A small self-supervised image encoder, trained from scratch: 6.19M parameters, 32-pixel images.
Rows from block 4, named by matrix and row number. Rows with one number belong to one attention dimension. Each number is 200 + 20 x the weight over its row's rms, rounded and kept within 0 to 999. All counts start at 0. After the name is the row's rms in percent of the matrix's.
# q: attention query, key and value (stacked) (model.blocks.4.attn.qkv.weight, 576x192, the q third), inputs 0-63
# k: attention query, key and value (stacked) (model.blocks.4.attn.qkv.weight, 576x192, the k third), inputs 0-63
q.1,095,212,194,176,204,188,201,219,253,194,207,180,172,188,188,210,181,212,206,211,181,199,200,186,195,186,188,150,229,201,212,193,197,212,210,196,217,191,175,233,214,221,180,157,245,226,184,170,179,239,207,202,218,168,205,225,201,192,181,191,228,210,205,202,215
q.2,087,202,166,194,241,243,184,219,179,199,172,181,191,219,211,236,224,193,197,211,194,202,206,212,184,207,201,187,211,195,196,206,229,220,197,195,245,205,172,196,227,180,199,174,226,189,190,178,225,220,232,232,164,163,201,198,198,204,221,202,212,220,250,197,236
q.3,111,200,186,190,203,243,183,212,202,195,203,176,217,204,220,212,188,216,211,226,200,180,197,190,169,213,180,224,199,189,174,222,189,208,218,182,195,200,239,201,189,214,230,170,225,227,189,200,208,234,212,205,198,155,179,184,195,236,213,215,207,203,185,214,208
q.4,097,189,164,210,219,211,201,177,202,204,202,200,232,189,205,212,168,208,203,194,215,183,192,212,171,197,182,181,173,241,180,161,204,209,224,200,209,210,189,248,225,205,206,220,215,208,224,177,175,198,197,177,208,184,213,246,191,214,188,175,202,183,169,214,211
q.5,103,198,217,209,211,225,212,200,215,187,190,179,221,200,217,185,231,191,168,218,184,190,208,207,181,199,178,200,226,225,163,221,158,165,184,165,166,246,188,172,186,223,186,186,181,214,225,202,183,188,203,165,214,174,219,224,193,171,238,194,205,189,167,198,213
q.6,094,210,191,207,233,211,225,225,184,187,207,216,211,210,198,209,210,191,181,185,202,215,189,219,198,171,179,218,217,198,163,223,206,175,210,185,168,207,208,181,172,188,198,190,183,129,237,221,197,187,206,159,205,169,207,131,229,204,209,177,174,202,185,203,187
q.7,100,184,193,209,211,231,219,188,235,168,206,216,164,182,188,200,168,187,173,177,190,193,200,178,206,195,208,185,182,213,207,213,206,229,220,205,186,179,203,215,238,223,187,210,209,174,238,196,207,213,173,217,208,168,180,182,186,172,189,171,219,219,189,232,218
q.8,095,199,221,227,179,247,204,173,161,182,204,203,219,222,162,164,190,245,220,237,212,211,202,196,209,189,191,197,236,205,230,191,201,198,220,241,196,205,193,199,224,146,237,169,202,197,183,205,203,189,215,212,191,199,178,214,194,200,192,196,213,193,183,245,180
q.9,090,217,222,201,234,210,200,178,216,191,209,171,226,184,215,219,191,210,181,181,183,199,185,221,199,163,159,164,239,201,183,216,177,208,165,194,188,202,198,254,215,210,185,161,203,158,206,211,180,219,201,223,209,216,206,210,228,197,241,192,191,196,186,210,215
q.10,098,198,196,191,162,195,218,234,225,226,198,182,237,219,203,195,209,194,197,186,241,228,195,217,200,211,191,164,169,193,213,207,152,210,217,193,179,191,174,191,190,185,201,133,221,196,231,173,207,189,227,220,206,184,184,201,197,209,199,180,197,234,185,199,155
q.11,102,161,199,197,203,195,262,195,218,190,199,185,212,165,182,225,197,197,225,196,206,210,165,223,227,211,173,197,189,168,192,209,188,179,234,229,237,181,176,229,221,169,209,210,213,176,198,189,213,224,173,204,196,208,184,187,207,207,194,182,203,216,199,253,192
q.12,085,197,190,178,195,199,224,249,212,192,177,204,194,204,200,200,172,160,241,207,202,198,179,174,231,184,159,209,237,187,234,196,198,203,212,217,209,188,175,192,208,230,194,188,189,207,189,193,223,197,200,178,230,226,186,200,188,187,200,237,192,204,192,182,195
q.13,079,215,194,218,194,204,198,181,180,196,231,227,172,183,177,193,181,168,185,197,226,246,213,185,195,181,181,237,186,194,178,201,189,204,184,216,238,217,240,226,253,205,200,182,252,185,202,171,194,214,159,179,177,202,207,206,222,205,197,185,191,208,202,211,202
q.14,099,180,210,196,194,229,222,226,200,217,203,198,203,202,190,217,163,210,208,208,205,230,207,193,204,224,222,191,187,227,216,173,225,210,210,195,198,237,197,220,229,155,187,189,208,223,189,205,146,224,223,206,137,229,169,205,201,185,196,212,238,196,171,222,194
q.15,103,230,191,187,177,185,198,186,231,204,190,221,202,199,179,180,189,189,204,214,176,198,205,200,199,211,177,241,199,161,208,247,177,185,182,212,186,205,186,204,196,171,202,174,223,202,202,215,202,227,213,258,205,203,171,189,138,180,233,204,217,191,196,216,206
q.16,095,179,171,220,189,180,232,228,244,198,217,178,179,192,227,189,186,172,210,204,190,204,226,168,189,197,211,227,182,187,205,187,237,219,170,233,228,203,192,168,210,188,183,226,211,194,185,190,163,205,207,174,206,234,175,171,200,200,179,208,202,197,222,214,220
q.17,091,190,191,233,240,222,177,200,192,203,194,195,178,203,202,229,207,205,244,191,216,190,214,183,173,179,219,170,197,193,177,206,211,169,222,173,190,208,202,150,201,171,181,194,224,194,228,228,233,196,218,194,189,224,191,262,187,185,211,213,200,197,169,188,201
q.18,098,233,231,179,209,195,210,196,162,191,198,202,193,203,209,211,186,173,186,196,198,222,191,222,180,197,246,224,199,168,188,217,197,212,166,200,208,199,180,194,173,219,203,163,208,213,197,232,184,214,174,192,206,245,227,240,202,172,188,234,170,254,214,198,201
q.19,092,194,204,212,191,214,215,207,211,175,220,173,186,206,220,205,187,181,203,212,197,195,229,220,142,182,194,219,180,193,206,205,178,184,190,235,235,210,189,165,199,210,199,205,199,210,183,253,207,199,201,205,226,176,202,201,218,199,185,198,202,161,213,214,229
q.20,094,221,205,205,165,207,214,181,194,230,201,206,188,231,184,222,171,199,191,207,183,224,170,194,178,180,239,202,170,229,231,186,183,186,209,177,187,216,201,188,190,192,177,227,220,194,210,216,207,206,246,215,206,191,158,229,170,185,152,189,204,186,212,218,215
q.21,106,203,234,192,189,192,202,176,204,198,213,198,192,184,195,200,175,189,189,192,177,212,181,181,199,220,195,203,209,198,229,209,199,180,182,199,193,205,166,204,229,197,200,168,207,179,206,233,210,209,216,218,189,174,185,190,197,222,211,230,193,225,226,203,197
q.22,094,232,202,204,191,213,197,221,171,208,210,202,166,191,177,202,164,188,217,188,204,223,213,171,202,179,201,167,153,188,231,163,196,186,219,212,247,192,259,193,181,206,210,206,218,180,157,198,193,242,248,228,189,217,204,206,184,183,183,187,217,199,237,199,234
q.23,098,191,179,202,192,200,253,204,218,188,184,181,186,204,205,220,200,208,202,220,226,200,183,206,181,195,237,199,156,209,152,201,181,179,211,178,227,189,188,192,203,206,210,216,217,214,210,167,189,178,155,169,204,182,228,197,229,202,187,164,223,220,205,204,194
q.24,092,183,205,197,175,209,213,210,206,166,203,165,189,215,207,210,219,200,193,210,219,186,192,208,185,181,201,205,191,167,200,184,203,221,182,193,184,228,214,214,213,218,185,211,216,192,179,209,192,239,192,168,225,218,180,215,217,224,189,198,195,204,174,175,229
q.25,095,183,206,215,196,190,180,208,210,195,201,233,176,205,212,224,249,217,183,191,204,164,213,175,200,180,180,179,190,204,177,124,205,199,214,189,204,200,190,209,186,212,168,211,197,194,186,171,185,212,202,212,173,193,194,238,213,207,217,179,160,187,198,181,202
q.26,112,173,179,213,180,192,213,194,212,179,172,224,207,224,212,180,184,224,204,175,190,213,145,204,212,217,193,235,216,222,190,195,260,228,191,182,231,184,169,180,199,207,217,203,181,185,199,198,161,178,195,170,188,186,203,186,181,208,206,197,187,189,191,220,216
q.27,095,220,182,221,198,186,181,239,199,157,196,179,196,188,214,205,180,185,193,191,202,224,206,180,190,211,201,175,140,206,223,239,200,208,182,168,227,190,243,161,213,189,189,180,196,245,199,177,222,207,208,199,190,224,198,214,180,144,223,163,216,173,197,190,172
q.28,104,208,205,205,179,223,194,206,192,209,179,205,226,148,215,186,256,214,169,200,179,223,221,200,212,206,187,200,200,161,190,170,191,189,176,204,193,228,214,151,172,200,225,205,187,213,212,222,215,222,186,218,192,221,186,203,212,233,235,207,207,172,170,180,160
q.29,109,238,204,208,209,236,209,164,206,191,191,210,237,197,201,187,172,210,192,221,150,167,187,196,194,190,197,206,189,197,173,196,196,185,203,245,169,197,188,211,203,189,197,199,220,155,230,190,181,204,180,171,158,194,220,179,192,201,219,227,193,207,208,206,218
q.30,097,203,185,239,248,167,169,225,204,211,227,224,193,215,214,170,159,162,208,192,210,186,228,212,194,171,199,192,235,223,168,185,189,216,233,213,197,217,185,225,184,236,203,174,205,224,207,166,204,200,187,207,199,187,145,200,212,215,186,193,183,203,191,228,230
q.31,098,190,222,177,161,178,210,202,210,175,216,192,203,183,212,192,221,206,190,202,232,234,206,202,217,214,225,217,164,199,162,217,174,207,187,175,228,189,180,225,196,217,209,217,172,222,177,178,223,223,225,181,230,180,204,198,177,196,173,199,236,194,220,176,232
q.32,090,189,216,224,190,210,202,210,222,203,191,177,200,180,190,214,217,225,232,187,197,195,191,206,217,203,173,196,216,206,195,217,209,193,176,197,235,208,200,208,193,212,188,180,218,199,203,192,183,197,227,184,209,173,207,199,217,226,178,190,218,162,199,194,272
q.33,096,187,217,195,194,190,190,232,189,202,179,185,190,155,207,171,213,211,219,198,192,168,195,220,185,182,228,199,194,161,197,182,178,170,177,186,203,216,198,191,176,192,209,185,169,235,193,225,206,212,215,194,224,189,235,212,216,159,221,195,200,183,204,186,186
q.34,092,216,225,205,208,218,193,227,192,193,192,208,225,174,202,203,169,177,204,229,194,250,198,181,207,221,185,202,201,183,164,201,181,204,227,191,203,182,193,208,213,206,201,180,188,194,196,221,210,204,206,188,200,182,184,201,181,221,181,212,254,207,177,174,197
q.35,097,179,221,224,213,220,169,234,149,185,216,189,222,216,215,185,203,174,189,176,163,205,244,223,183,192,176,197,190,185,191,206,183,198,233,199,196,199,211,175,229,191,168,195,180,163,169,222,220,205,165,226,191,157,202,206,214,202,199,184,241,194,167,249,193
q.36,117,192,239,168,204,179,178,183,200,207,198,253,211,218,184,186,206,201,209,192,191,168,211,200,212,205,200,178,215,214,196,226,204,218,204,224,198,137,222,187,206,184,198,226,197,153,191,168,223,187,157,204,214,201,210,189,230,191,229,210,208,197,210,184,190
q.37,085,193,205,207,220,198,212,179,209,260,192,192,205,185,222,199,196,217,204,202,218,180,198,189,181,182,193,205,188,173,198,216,179,214,211,210,204,210,203,186,191,196,223,203,162,162,210,199,210,194,234,155,179,227,198,237,173,223,221,197,176,230,208,140,203
q.38,096,190,190,177,203,199,186,184,185,200,174,197,178,204,166,210,222,203,173,220,178,211,224,195,197,211,224,190,211,201,193,170,205,184,186,206,187,159,189,211,239,205,196,224,177,182,209,209,197,211,182,229,158,215,200,196,207,230,181,187,239,202,217,221,186
q.39,100,169,168,201,195,196,214,168,185,225,193,199,150,202,205,185,200,211,195,189,212,209,233,175,202,187,206,199,204,185,187,195,190,223,200,230,219,234,198,200,206,207,199,209,228,214,215,207,214,177,215,221,171,201,196,220,170,238,211,170,191,179,217,201,215
q.40,084,158,185,187,198,201,204,177,181,234,188,235,207,210,203,190,219,183,165,219,176,205,210,204,181,212,201,209,216,226,192,187,184,213,208,209,175,207,185,207,211,216,184,199,169,160,183,205,201,182,196,200,195,199,178,190,213,198,162,161,209,201,206,163,222
q.41,096,189,211,190,212,221,201,167,213,186,192,206,200,188,205,179,184,206,195,216,227,157,197,193,162,195,193,182,190,184,225,185,229,192,182,229,243,145,215,177,210,183,214,212,168,193,209,187,217,205,209,222,228,186,210,221,206,215,220,207,216,223,181,198,178
q.42,081,244,238,184,173,176,203,222,222,204,182,197,217,218,202,204,178,197,232,221,210,217,177,198,182,157,224,200,239,172,196,225,224,205,162,229,235,202,212,168,239,192,202,206,182,167,187,194,193,198,182,200,206,198,219,207,195,206,159,195,183,202,195,206,229
q.43,088,240,194,208,205,186,212,229,229,245,178,224,203,217,178,202,214,194,216,185,183,203,200,202,186,199,208,189,210,238,217,230,199,205,202,176,175,225,206,188,162,223,208,192,239,202,195,171,171,189,218,199,198,154,199,190,188,173,205,183,159,173,217,179,209
q.44,097,200,192,187,160,174,202,203,172,213,171,224,191,164,209,202,203,210,188,214,210,199,210,205,173,197,220,188,197,219,185,211,219,206,195,202,166,201,206,158,209,233,237,223,171,186,229,203,163,223,181,180,186,206,204,213,196,201,183,224,203,178,232,195,218
q.45,098,213,234,177,195,198,209,175,199,220,153,213,201,213,229,198,167,198,195,225,210,203,222,190,215,213,222,242,201,197,171,220,205,196,229,206,168,196,205,205,177,228,213,211,157,195,207,199,147,176,224,199,224,204,155,210,189,204,190,231,217,211,210,158,212
q.46,080,177,191,183,210,158,220,173,133,223,207,161,199,191,195,180,164,196,186,215,214,159,207,187,213,179,197,222,184,198,205,202,186,227,207,216,220,206,185,182,207,207,170,209,192,201,176,198,227,206,170,203,192,170,180,219,175,188,226,199,229,237,188,238,209
q.47,097,166,217,206,227,221,224,205,144,203,213,152,178,164,188,181,235,179,216,209,203,228,189,199,215,187,217,197,227,195,182,174,180,186,207,217,207,175,161,213,169,210,171,203,171,195,197,227,214,202,211,210,220,222,213,220,211,193,232,184,229,194,190,203,205
q.48,087,233,191,201,197,181,199,167,200,213,174,197,218,188,183,201,217,216,201,221,198,180,193,164,182,175,215,198,199,201,178,205,206,204,207,194,201,186,205,179,213,216,196,198,172,162,197,195,229,210,227,206,201,186,192,224,177,255,174,194,189,221,214,167,233
q.49,091,162,237,175,231,220,242,236,152,211,181,200,196,167,185,195,186,156,192,204,167,154,207,181,240,228,191,211,193,181,204,197,196,204,232,185,179,231,200,175,185,241,207,184,197,227,198,203,199,204,209,228,199,195,199,202,196,188,187,206,208,205,207,215,235
q.50,084,234,199,215,202,213,216,206,193,214,208,171,219,191,198,177,178,193,183,186,210,160,211,207,175,209,193,236,229,201,208,183,173,199,243,236,192,252,192,196,162,192,192,205,184,199,212,213,186,191,175,169,195,212,224,178,171,202,207,184,193,202,204,236,203
q.51,106,151,181,179,231,226,190,184,197,215,233,213,197,193,181,190,233,195,189,173,188,214,205,166,247,208,187,197,212,189,199,184,219,193,179,186,236,152,193,244,225,202,200,185,195,225,188,209,211,206,215,204,214,199,193,179,196,204,219,190,237,204,197,181,205
q.52,094,175,211,223,204,201,183,180,207,192,197,201,202,184,197,216,204,197,190,211,170,189,224,164,234,200,193,192,167,204,228,214,241,225,196,187,199,215,233,210,192,213,195,192,260,208,207,205,182,214,206,206,204,187,185,220,170,196,158,218,180,169,230,179,173
k.1,099,157,240,236,174,188,194,212,195,190,206,245,209,212,164,216,186,199,201,196,205,191,197,225,218,207,220,217,197,177,180,215,196,202,179,189,169,223,210,187,170,170,219,144,201,202,233,186,182,233,189,201,183,208,217,186,214,198,175,228,187,165,199,193,198
k.2,097,213,207,216,188,172,237,219,170,165,182,231,243,191,213,213,213,195,188,188,217,188,200,198,203,204,149,208,206,192,226,233,172,180,216,223,197,167,188,191,211,191,205,173,181,186,203,246,203,202,167,186,183,216,200,188,167,199,194,227,169,215,180,187,202
k.3,108,188,198,186,205,193,193,200,227,217,184,181,204,178,215,230,183,216,190,186,213,154,209,180,200,184,220,220,189,182,191,201,201,221,162,201,204,201,206,205,214,180,201,212,194,199,188,184,162,195,193,189,197,210,237,171,186,155,183,182,181,211,193,178,202
k.4,103,202,242,194,207,187,228,185,194,203,176,210,150,200,183,162,194,175,250,212,195,238,207,229,226,176,213,191,209,179,220,194,215,220,193,222,169,200,177,191,160,238,212,213,201,191,176,195,204,212,218,223,217,216,159,184,211,212,186,246,193,212,193,210,226
k.5,102,162,183,214,205,181,215,198,225,205,158,210,209,187,221,223,189,238,204,205,232,181,220,178,200,219,198,204,207,151,211,183,162,200,163,196,220,223,174,252,171,188,202,175,178,195,201,191,188,245,212,207,178,220,171,186,177,201,176,220,189,227,201,187,191
k.6,086,171,182,166,208,167,229,221,162,175,190,170,213,173,165,204,207,219,194,207,190,180,163,215,185,215,199,202,199,203,206,167,189,211,235,209,233,207,169,203,198,203,171,227,240,205,146,204,204,156,194,212,207,180,170,226,186,190,191,179,194,224,225,201,185
k.7,089,204,213,190,208,207,194,217,194,182,239,177,203,182,180,220,236,220,181,174,192,198,167,222,201,218,206,202,186,201,181,187,188,208,216,199,188,194,177,203,189,175,191,198,222,202,196,176,205,229,192,183,229,174,180,198,210,179,214,202,232,210,205,229,207
k.8,099,231,170,227,239,175,178,206,197,155,214,241,188,181,198,218,213,219,182,209,236,211,198,199,186,202,184,202,216,197,225,205,189,226,217,230,180,170,202,225,219,206,194,185,203,182,203,259,202,207,199,197,195,204,215,216,204,200,193,254,198,205,205,207,204
k.9,085,216,200,172,218,147,233,224,189,175,227,223,213,205,191,201,204,212,195,213,215,195,214,223,207,217,211,208,191,159,195,184,220,226,189,204,148,199,211,196,204,164,198,190,187,184,227,193,238,190,176,217,187,182,181,185,184,228,219,209,179,209,210,227,209
k.10,098,201,216,214,221,196,218,200,219,208,225,174,216,188,171,213,220,230,172,169,189,198,227,210,218,209,159,204,226,192,181,195,215,189,193,185,177,195,207,203,184,200,184,188,243,201,219,218,221,218,207,224,174,219,169,203,208,204,214,231,197,192,190,215,162
k.11,105,217,235,198,191,211,207,196,192,189,206,186,175,200,200,193,205,205,173,209,202,241,198,211,220,160,193,226,190,216,196,209,221,198,171,195,194,202,182,187,222,194,215,189,203,230,178,214,219,201,217,152,194,186,209,234,220,205,219,150,226,239,171,201,191
k.12,084,206,187,183,187,192,228,199,197,181,221,184,187,198,179,188,193,177,201,202,245,186,208,184,192,189,192,172,233,170,193,227,196,170,188,196,216,201,193,166,196,215,181,195,184,186,196,175,238,241,168,185,232,227,180,219,208,187,140,189,183,204,209,169,196
k.13,094,201,233,208,223,209,218,188,159,169,190,203,188,209,184,146,199,189,198,211,190,217,203,196,183,208,198,198,174,202,206,232,238,188,157,237,189,193,205,196,177,207,186,145,192,202,207,162,201,204,225,205,180,191,158,181,225,216,203,209,201,177,230,225,219
k.14,095,231,243,198,224,193,178,193,151,209,194,221,176,156,181,222,215,193,186,220,196,194,188,219,168,170,189,214,205,221,228,214,192,194,194,215,194,195,184,211,187,186,180,177,225,220,216,184,187,214,246,201,216,194,199,211,195,247,218,193,206,208,221,240,206
k.15,105,198,188,204,225,149,196,209,213,209,190,184,224,220,180,198,207,226,207,203,206,214,210,166,185,196,194,186,170,244,198,160,204,198,157,201,157,174,200,191,216,196,186,201,188,198,237,245,206,227,202,180,212,208,212,205,210,168,194,218,231,205,189,166,206
k.16,084,219,185,177,196,188,206,177,211,202,197,216,176,196,197,193,201,187,201,207,230,191,188,189,216,193,210,222,220,194,238,234,200,195,178,194,208,206,202,191,219,209,213,188,161,192,152,177,187,219,227,218,227,184,210,231,207,267,182,183,210,208,194,172,199
k.17,091,209,187,172,213,178,174,182,213,187,206,188,186,186,184,210,175,202,178,240,182,222,191,227,210,180,195,205,202,210,219,205,186,174,200,184,200,201,217,192,190,233,167,198,228,187,184,188,204,214,223,204,200,189,207,207,197,181,205,169,183,222,185,235,158
k.18,091,198,207,203,246,246,228,225,205,180,197,167,214,181,214,187,208,195,207,193,201,225,180,201,160,216,189,204,172,209,195,184,221,233,210,199,193,186,211,177,203,233,212,180,234,216,218,178,197,206,165,218,184,177,155,180,185,207,198,180,197,198,203,196,203
k.19,100,202,194,178,201,208,183,169,200,190,195,236,219,209,177,205,166,198,230,174,216,193,195,216,222,196,206,230,173,171,204,195,214,191,230,197,212,197,182,189,212,219,194,209,183,204,197,207,238,182,212,202,206,161,219,205,207,196,173,209,218,209,173,181,218
k.20,098,168,212,224,223,192,195,192,188,203,214,198,189,189,214,172,189,205,204,186,170,224,202,206,214,212,176,204,206,199,199,211,218,231,209,218,185,199,233,180,187,176,184,227,234,202,166,215,182,202,241,190,179,182,195,182,226,225,232,207,218,190,160,179,227
k.21,099,197,229,155,207,168,201,203,193,166,205,180,194,216,187,234,211,185,188,173,220,191,223,225,185,217,176,170,172,237,175,175,196,240,205,210,193,217,210,163,177,206,177,182,252,194,190,209,209,221,209,207,190,195,194,204,187,195,188,222,214,231,181,207,256
k.22,103,198,186,211,192,179,206,183,186,171,185,217,187,170,222,159,186,189,194,196,191,207,189,213,243,216,204,217,211,190,205,198,202,219,221,178,178,218,201,157,198,197,194,203,174,239,212,184,207,177,208,201,227,179,204,184,201,200,188,164,183,203,197,175,223
k.23,099,214,224,216,201,271,156,221,198,238,202,224,197,183,181,197,229,191,214,208,185,203,204,204,202,170,165,224,214,190,193,226,203,189,216,170,220,191,186,194,168,198,204,200,218,214,197,194,183,193,208,204,172,189,172,181,233,190,196,190,221,198,199,201,152
k.24,096,188,216,204,199,197,226,176,201,245,200,209,175,223,168,167,191,209,205,202,186,217,209,209,170,176,207,180,199,181,205,210,226,187,191,199,207,207,207,182,229,206,156,164,181,208,160,207,194,183,246,188,213,217,201,235,218,216,152,198,200,233,202,189,231
k.25,093,216,159,164,211,195,182,182,176,219,207,201,204,215,216,217,186,218,211,220,179,188,198,214,200,210,213,176,207,200,200,252,217,213,180,215,160,200,227,213,190,229,188,147,199,200,206,207,201,223,157,187,205,192,208,214,192,200,176,200,242,195,166,221,202
k.26,113,209,215,209,177,204,177,172,176,232,191,170,211,206,203,206,199,174,242,195,215,198,212,198,223,203,181,184,193,209,205,213,208,221,206,208,220,200,197,172,193,229,197,232,167,212,203,268,167,194,227,236,196,219,223,247,203,179,196,218,230,214,221,168,191
k.27,102,224,181,183,194,185,212,203,210,201,194,207,189,223,199,172,189,214,216,188,210,189,184,192,168,171,209,224,194,195,193,227,211,158,223,181,186,212,158,189,182,234,185,194,198,175,250,177,244,228,208,147,199,196,166,236,212,214,204,196,202,229,203,223,223
k.28,096,196,185,215,166,203,189,225,209,198,156,204,185,223,225,221,202,212,195,168,210,205,184,167,196,219,208,174,199,197,176,196,152,190,202,211,184,217,216,210,179,176,208,185,229,186,199,188,207,229,160,167,235,212,211,207,184,207,202,196,223,174,219,202,180
k.29,106,161,174,250,202,184,214,233,183,218,196,156,212,198,204,172,213,207,176,220,190,232,203,179,175,232,210,229,182,189,176,207,205,213,180,207,204,208,221,233,196,201,216,161,219,215,196,201,200,228,221,205,229,188,188,165,149,194,189,177,223,211,197,185,201
k.30,096,205,239,198,229,191,218,167,204,201,167,169,231,193,199,217,165,185,211,202,198,214,192,228,210,205,167,214,173,237,223,184,214,215,184,183,214,197,174,185,196,172,194,196,208,191,156,213,204,208,163,206,194,229,208,219,198,189,209,180,190,183,176,193,204
k.31,093,193,199,190,165,207,200,225,186,205,261,200,174,224,179,196,230,173,197,193,177,161,189,235,198,174,248,188,214,198,192,162,216,218,239,210,198,212,162,205,196,217,233,230,194,226,198,212,205,189,178,203,190,205,188,219,219,202,222,210,186,195,199,214,230
k.32,092,191,220,186,219,191,222,185,202,197,199,196,201,165,182,175,189,202,183,229,158,202,229,188,223,193,195,164,182,206,184,194,205,157,210,212,172,187,192,186,216,181,245,180,163,235,184,188,167,183,205,185,189,195,182,202,175,184,212,183,223,228,236,197,216
k.33,102,210,176,220,162,193,208,205,195,193,213,200,227,183,226,172,228,212,214,218,207,215,186,190,180,207,170,169,171,219,208,227,196,175,225,203,193,227,223,213,210,235,183,160,185,200,200,175,161,244,189,186,190,220,200,179,157,216,207,173,225,217,225,187,207
k.34,094,201,206,198,197,191,230,190,214,205,176,239,155,188,213,187,171,233,193,188,202,175,210,201,210,197,227,186,170,189,200,165,195,182,196,220,182,221,196,201,204,179,188,233,200,193,159,182,206,199,244,208,203,198,206,182,211,186,165,211,191,231,198,186,237
k.35,099,170,160,181,220,223,207,228,200,198,237,225,170,172,211,184,230,181,222,180,173,185,157,218,199,205,213,202,207,194,219,192,223,190,185,217,188,182,206,220,201,198,173,220,191,213,174,176,228,217,205,201,242,199,207,211,203,176,192,212,196,200,161,207,190
k.36,118,201,146,198,176,215,174,219,193,220,216,186,216,193,198,199,209,193,168,186,230,189,182,215,180,224,208,193,213,175,175,183,202,214,194,166,209,219,198,176,215,213,207,209,193,174,222,219,193,239,184,202,219,199,225,199,210,191,198,210,189,163,197,182,185
k.37,092,202,162,216,223,186,213,182,180,211,191,199,202,198,203,207,183,188,207,203,188,234,182,201,194,216,212,188,201,190,220,191,175,215,198,218,191,167,188,237,197,229,245,179,200,202,190,205,201,178,213,221,207,186,184,190,192,184,171,196,198,218,173,190,178
k.38,095,220,204,183,193,241,202,227,197,210,211,220,195,234,213,218,210,187,213,156,217,205,189,202,189,217,192,176,207,222,205,231,189,208,208,207,190,224,202,228,182,206,200,175,233,191,206,188,194,224,169,224,220,207,176,211,193,223,166,170,225,198,190,188,176
k.39,103,219,151,199,192,190,179,191,201,188,222,218,224,167,214,209,223,187,215,194,170,226,216,194,230,260,201,200,205,245,226,216,223,193,176,201,207,184,190,213,202,193,241,187,193,191,206,205,181,192,194,229,215,206,186,184,209,197,197,195,168,162,193,196,208
k.40,090,175,202,180,218,190,181,155,173,205,237,210,173,211,192,187,195,190,196,178,176,192,197,242,202,206,220,195,222,203,209,203,201,226,184,239,205,197,204,212,236,168,216,166,201,175,156,181,201,191,181,215,239,227,182,200,216,176,192,191,197,187,193,204,197
k.41,100,178,177,213,206,182,219,195,210,189,200,212,216,187,209,231,179,163,208,217,201,165,205,191,177,210,207,194,231,203,200,195,203,226,204,193,249,214,217,222,211,240,178,172,225,185,241,224,201,213,208,177,237,184,193,222,191,196,197,190,213,195,204,209,214
k.42,076,191,215,244,198,176,241,198,196,226,208,174,222,189,176,190,195,203,177,204,184,196,222,213,203,231,192,207,214,230,177,170,201,173,224,207,183,197,154,206,188,200,202,202,178,192,216,185,218,165,215,201,205,211,185,205,199,194,191,187,175,199,210,178,204
k.43,081,184,240,165,191,189,220,165,201,205,154,181,249,191,187,188,180,210,166,236,199,213,204,219,206,190,198,203,176,187,196,181,194,156,184,219,184,184,203,189,210,177,207,192,195,177,204,180,202,201,194,181,195,199,181,205,212,199,201,213,183,253,206,202,217
k.44,098,213,186,191,224,209,191,149,191,198,193,222,250,202,185,194,221,210,196,181,186,205,229,163,194,218,161,186,211,194,191,214,209,233,192,193,212,216,199,215,234,153,222,183,186,187,214,161,203,206,164,192,206,209,201,195,206,180,184,182,195,185,220,210,192
k.45,112,195,185,187,204,176,195,217,207,211,196,218,171,181,193,196,199,220,233,199,211,233,198,196,226,195,202,188,224,218,220,175,179,170,170,220,215,221,196,189,230,195,200,173,208,210,206,211,197,205,213,171,200,233,228,194,173,185,164,206,199,226,192,201,188
k.46,090,208,161,189,218,187,186,178,145,189,194,237,201,175,225,212,218,171,210,197,229,193,172,202,165,193,204,202,201,192,232,223,156,219,193,177,232,184,232,205,163,219,211,191,207,195,187,214,187,165,179,167,212,196,199,204,209,225,223,208,160,167,168,202,196
k.47,095,199,156,190,218,215,170,217,175,170,210,204,192,213,178,169,185,179,204,229,228,184,195,195,192,187,220,174,201,203,201,216,195,213,189,190,188,187,224,210,212,238,207,202,191,223,158,191,195,249,208,222,192,202,206,206,173,216,180,184,227,205,190,180,212
k.48,096,208,201,213,188,159,209,180,194,189,202,223,204,227,216,185,160,180,187,203,203,211,191,227,201,201,167,194,196,170,208,209,209,217,239,239,229,195,168,229,219,160,201,196,207,173,212,195,199,186,188,186,209,218,203,189,220,200,213,178,201,215,193,183,191
k.49,088,221,206,193,184,191,187,189,192,207,190,214,208,154,203,184,195,158,229,226,211,194,187,228,204,223,214,195,163,209,217,194,202,210,176,221,193,166,178,201,234,187,226,189,229,208,165,200,178,202,218,167,217,192,188,218,187,216,192,154,187,218,238,201,200
k.50,089,169,231,184,218,205,187,193,179,212,222,207,177,209,177,205,224,180,216,234,209,192,185,186,201,167,203,200,227,189,229,189,198,198,184,232,190,186,206,189,203,194,171,215,167,182,228,224,207,193,193,179,193,236,163,212,217,172,233,206,195,212,196,216,215
k.51,099,219,185,190,163,178,204,233,200,193,223,201,163,180,243,211,192,193,184,187,197,210,193,203,208,206,195,178,186,180,194,188,203,165,205,215,187,196,185,198,219,230,182,155,224,228,167,206,193,193,199,196,219,202,183,191,193,205,192,182,202,186,173,185,227
k.52,105,216,210,246,211,190,172,217,252,188,198,205,180,202,208,216,186,202,244,252,183,241,197,206,198,210,210,212,196,198,199,191,192,188,195,213,229,143,180,195,192,168,231,197,221,223,236,179,200,147,213,219,227,179,233,184,197,236,211,189,183,187,226,204,200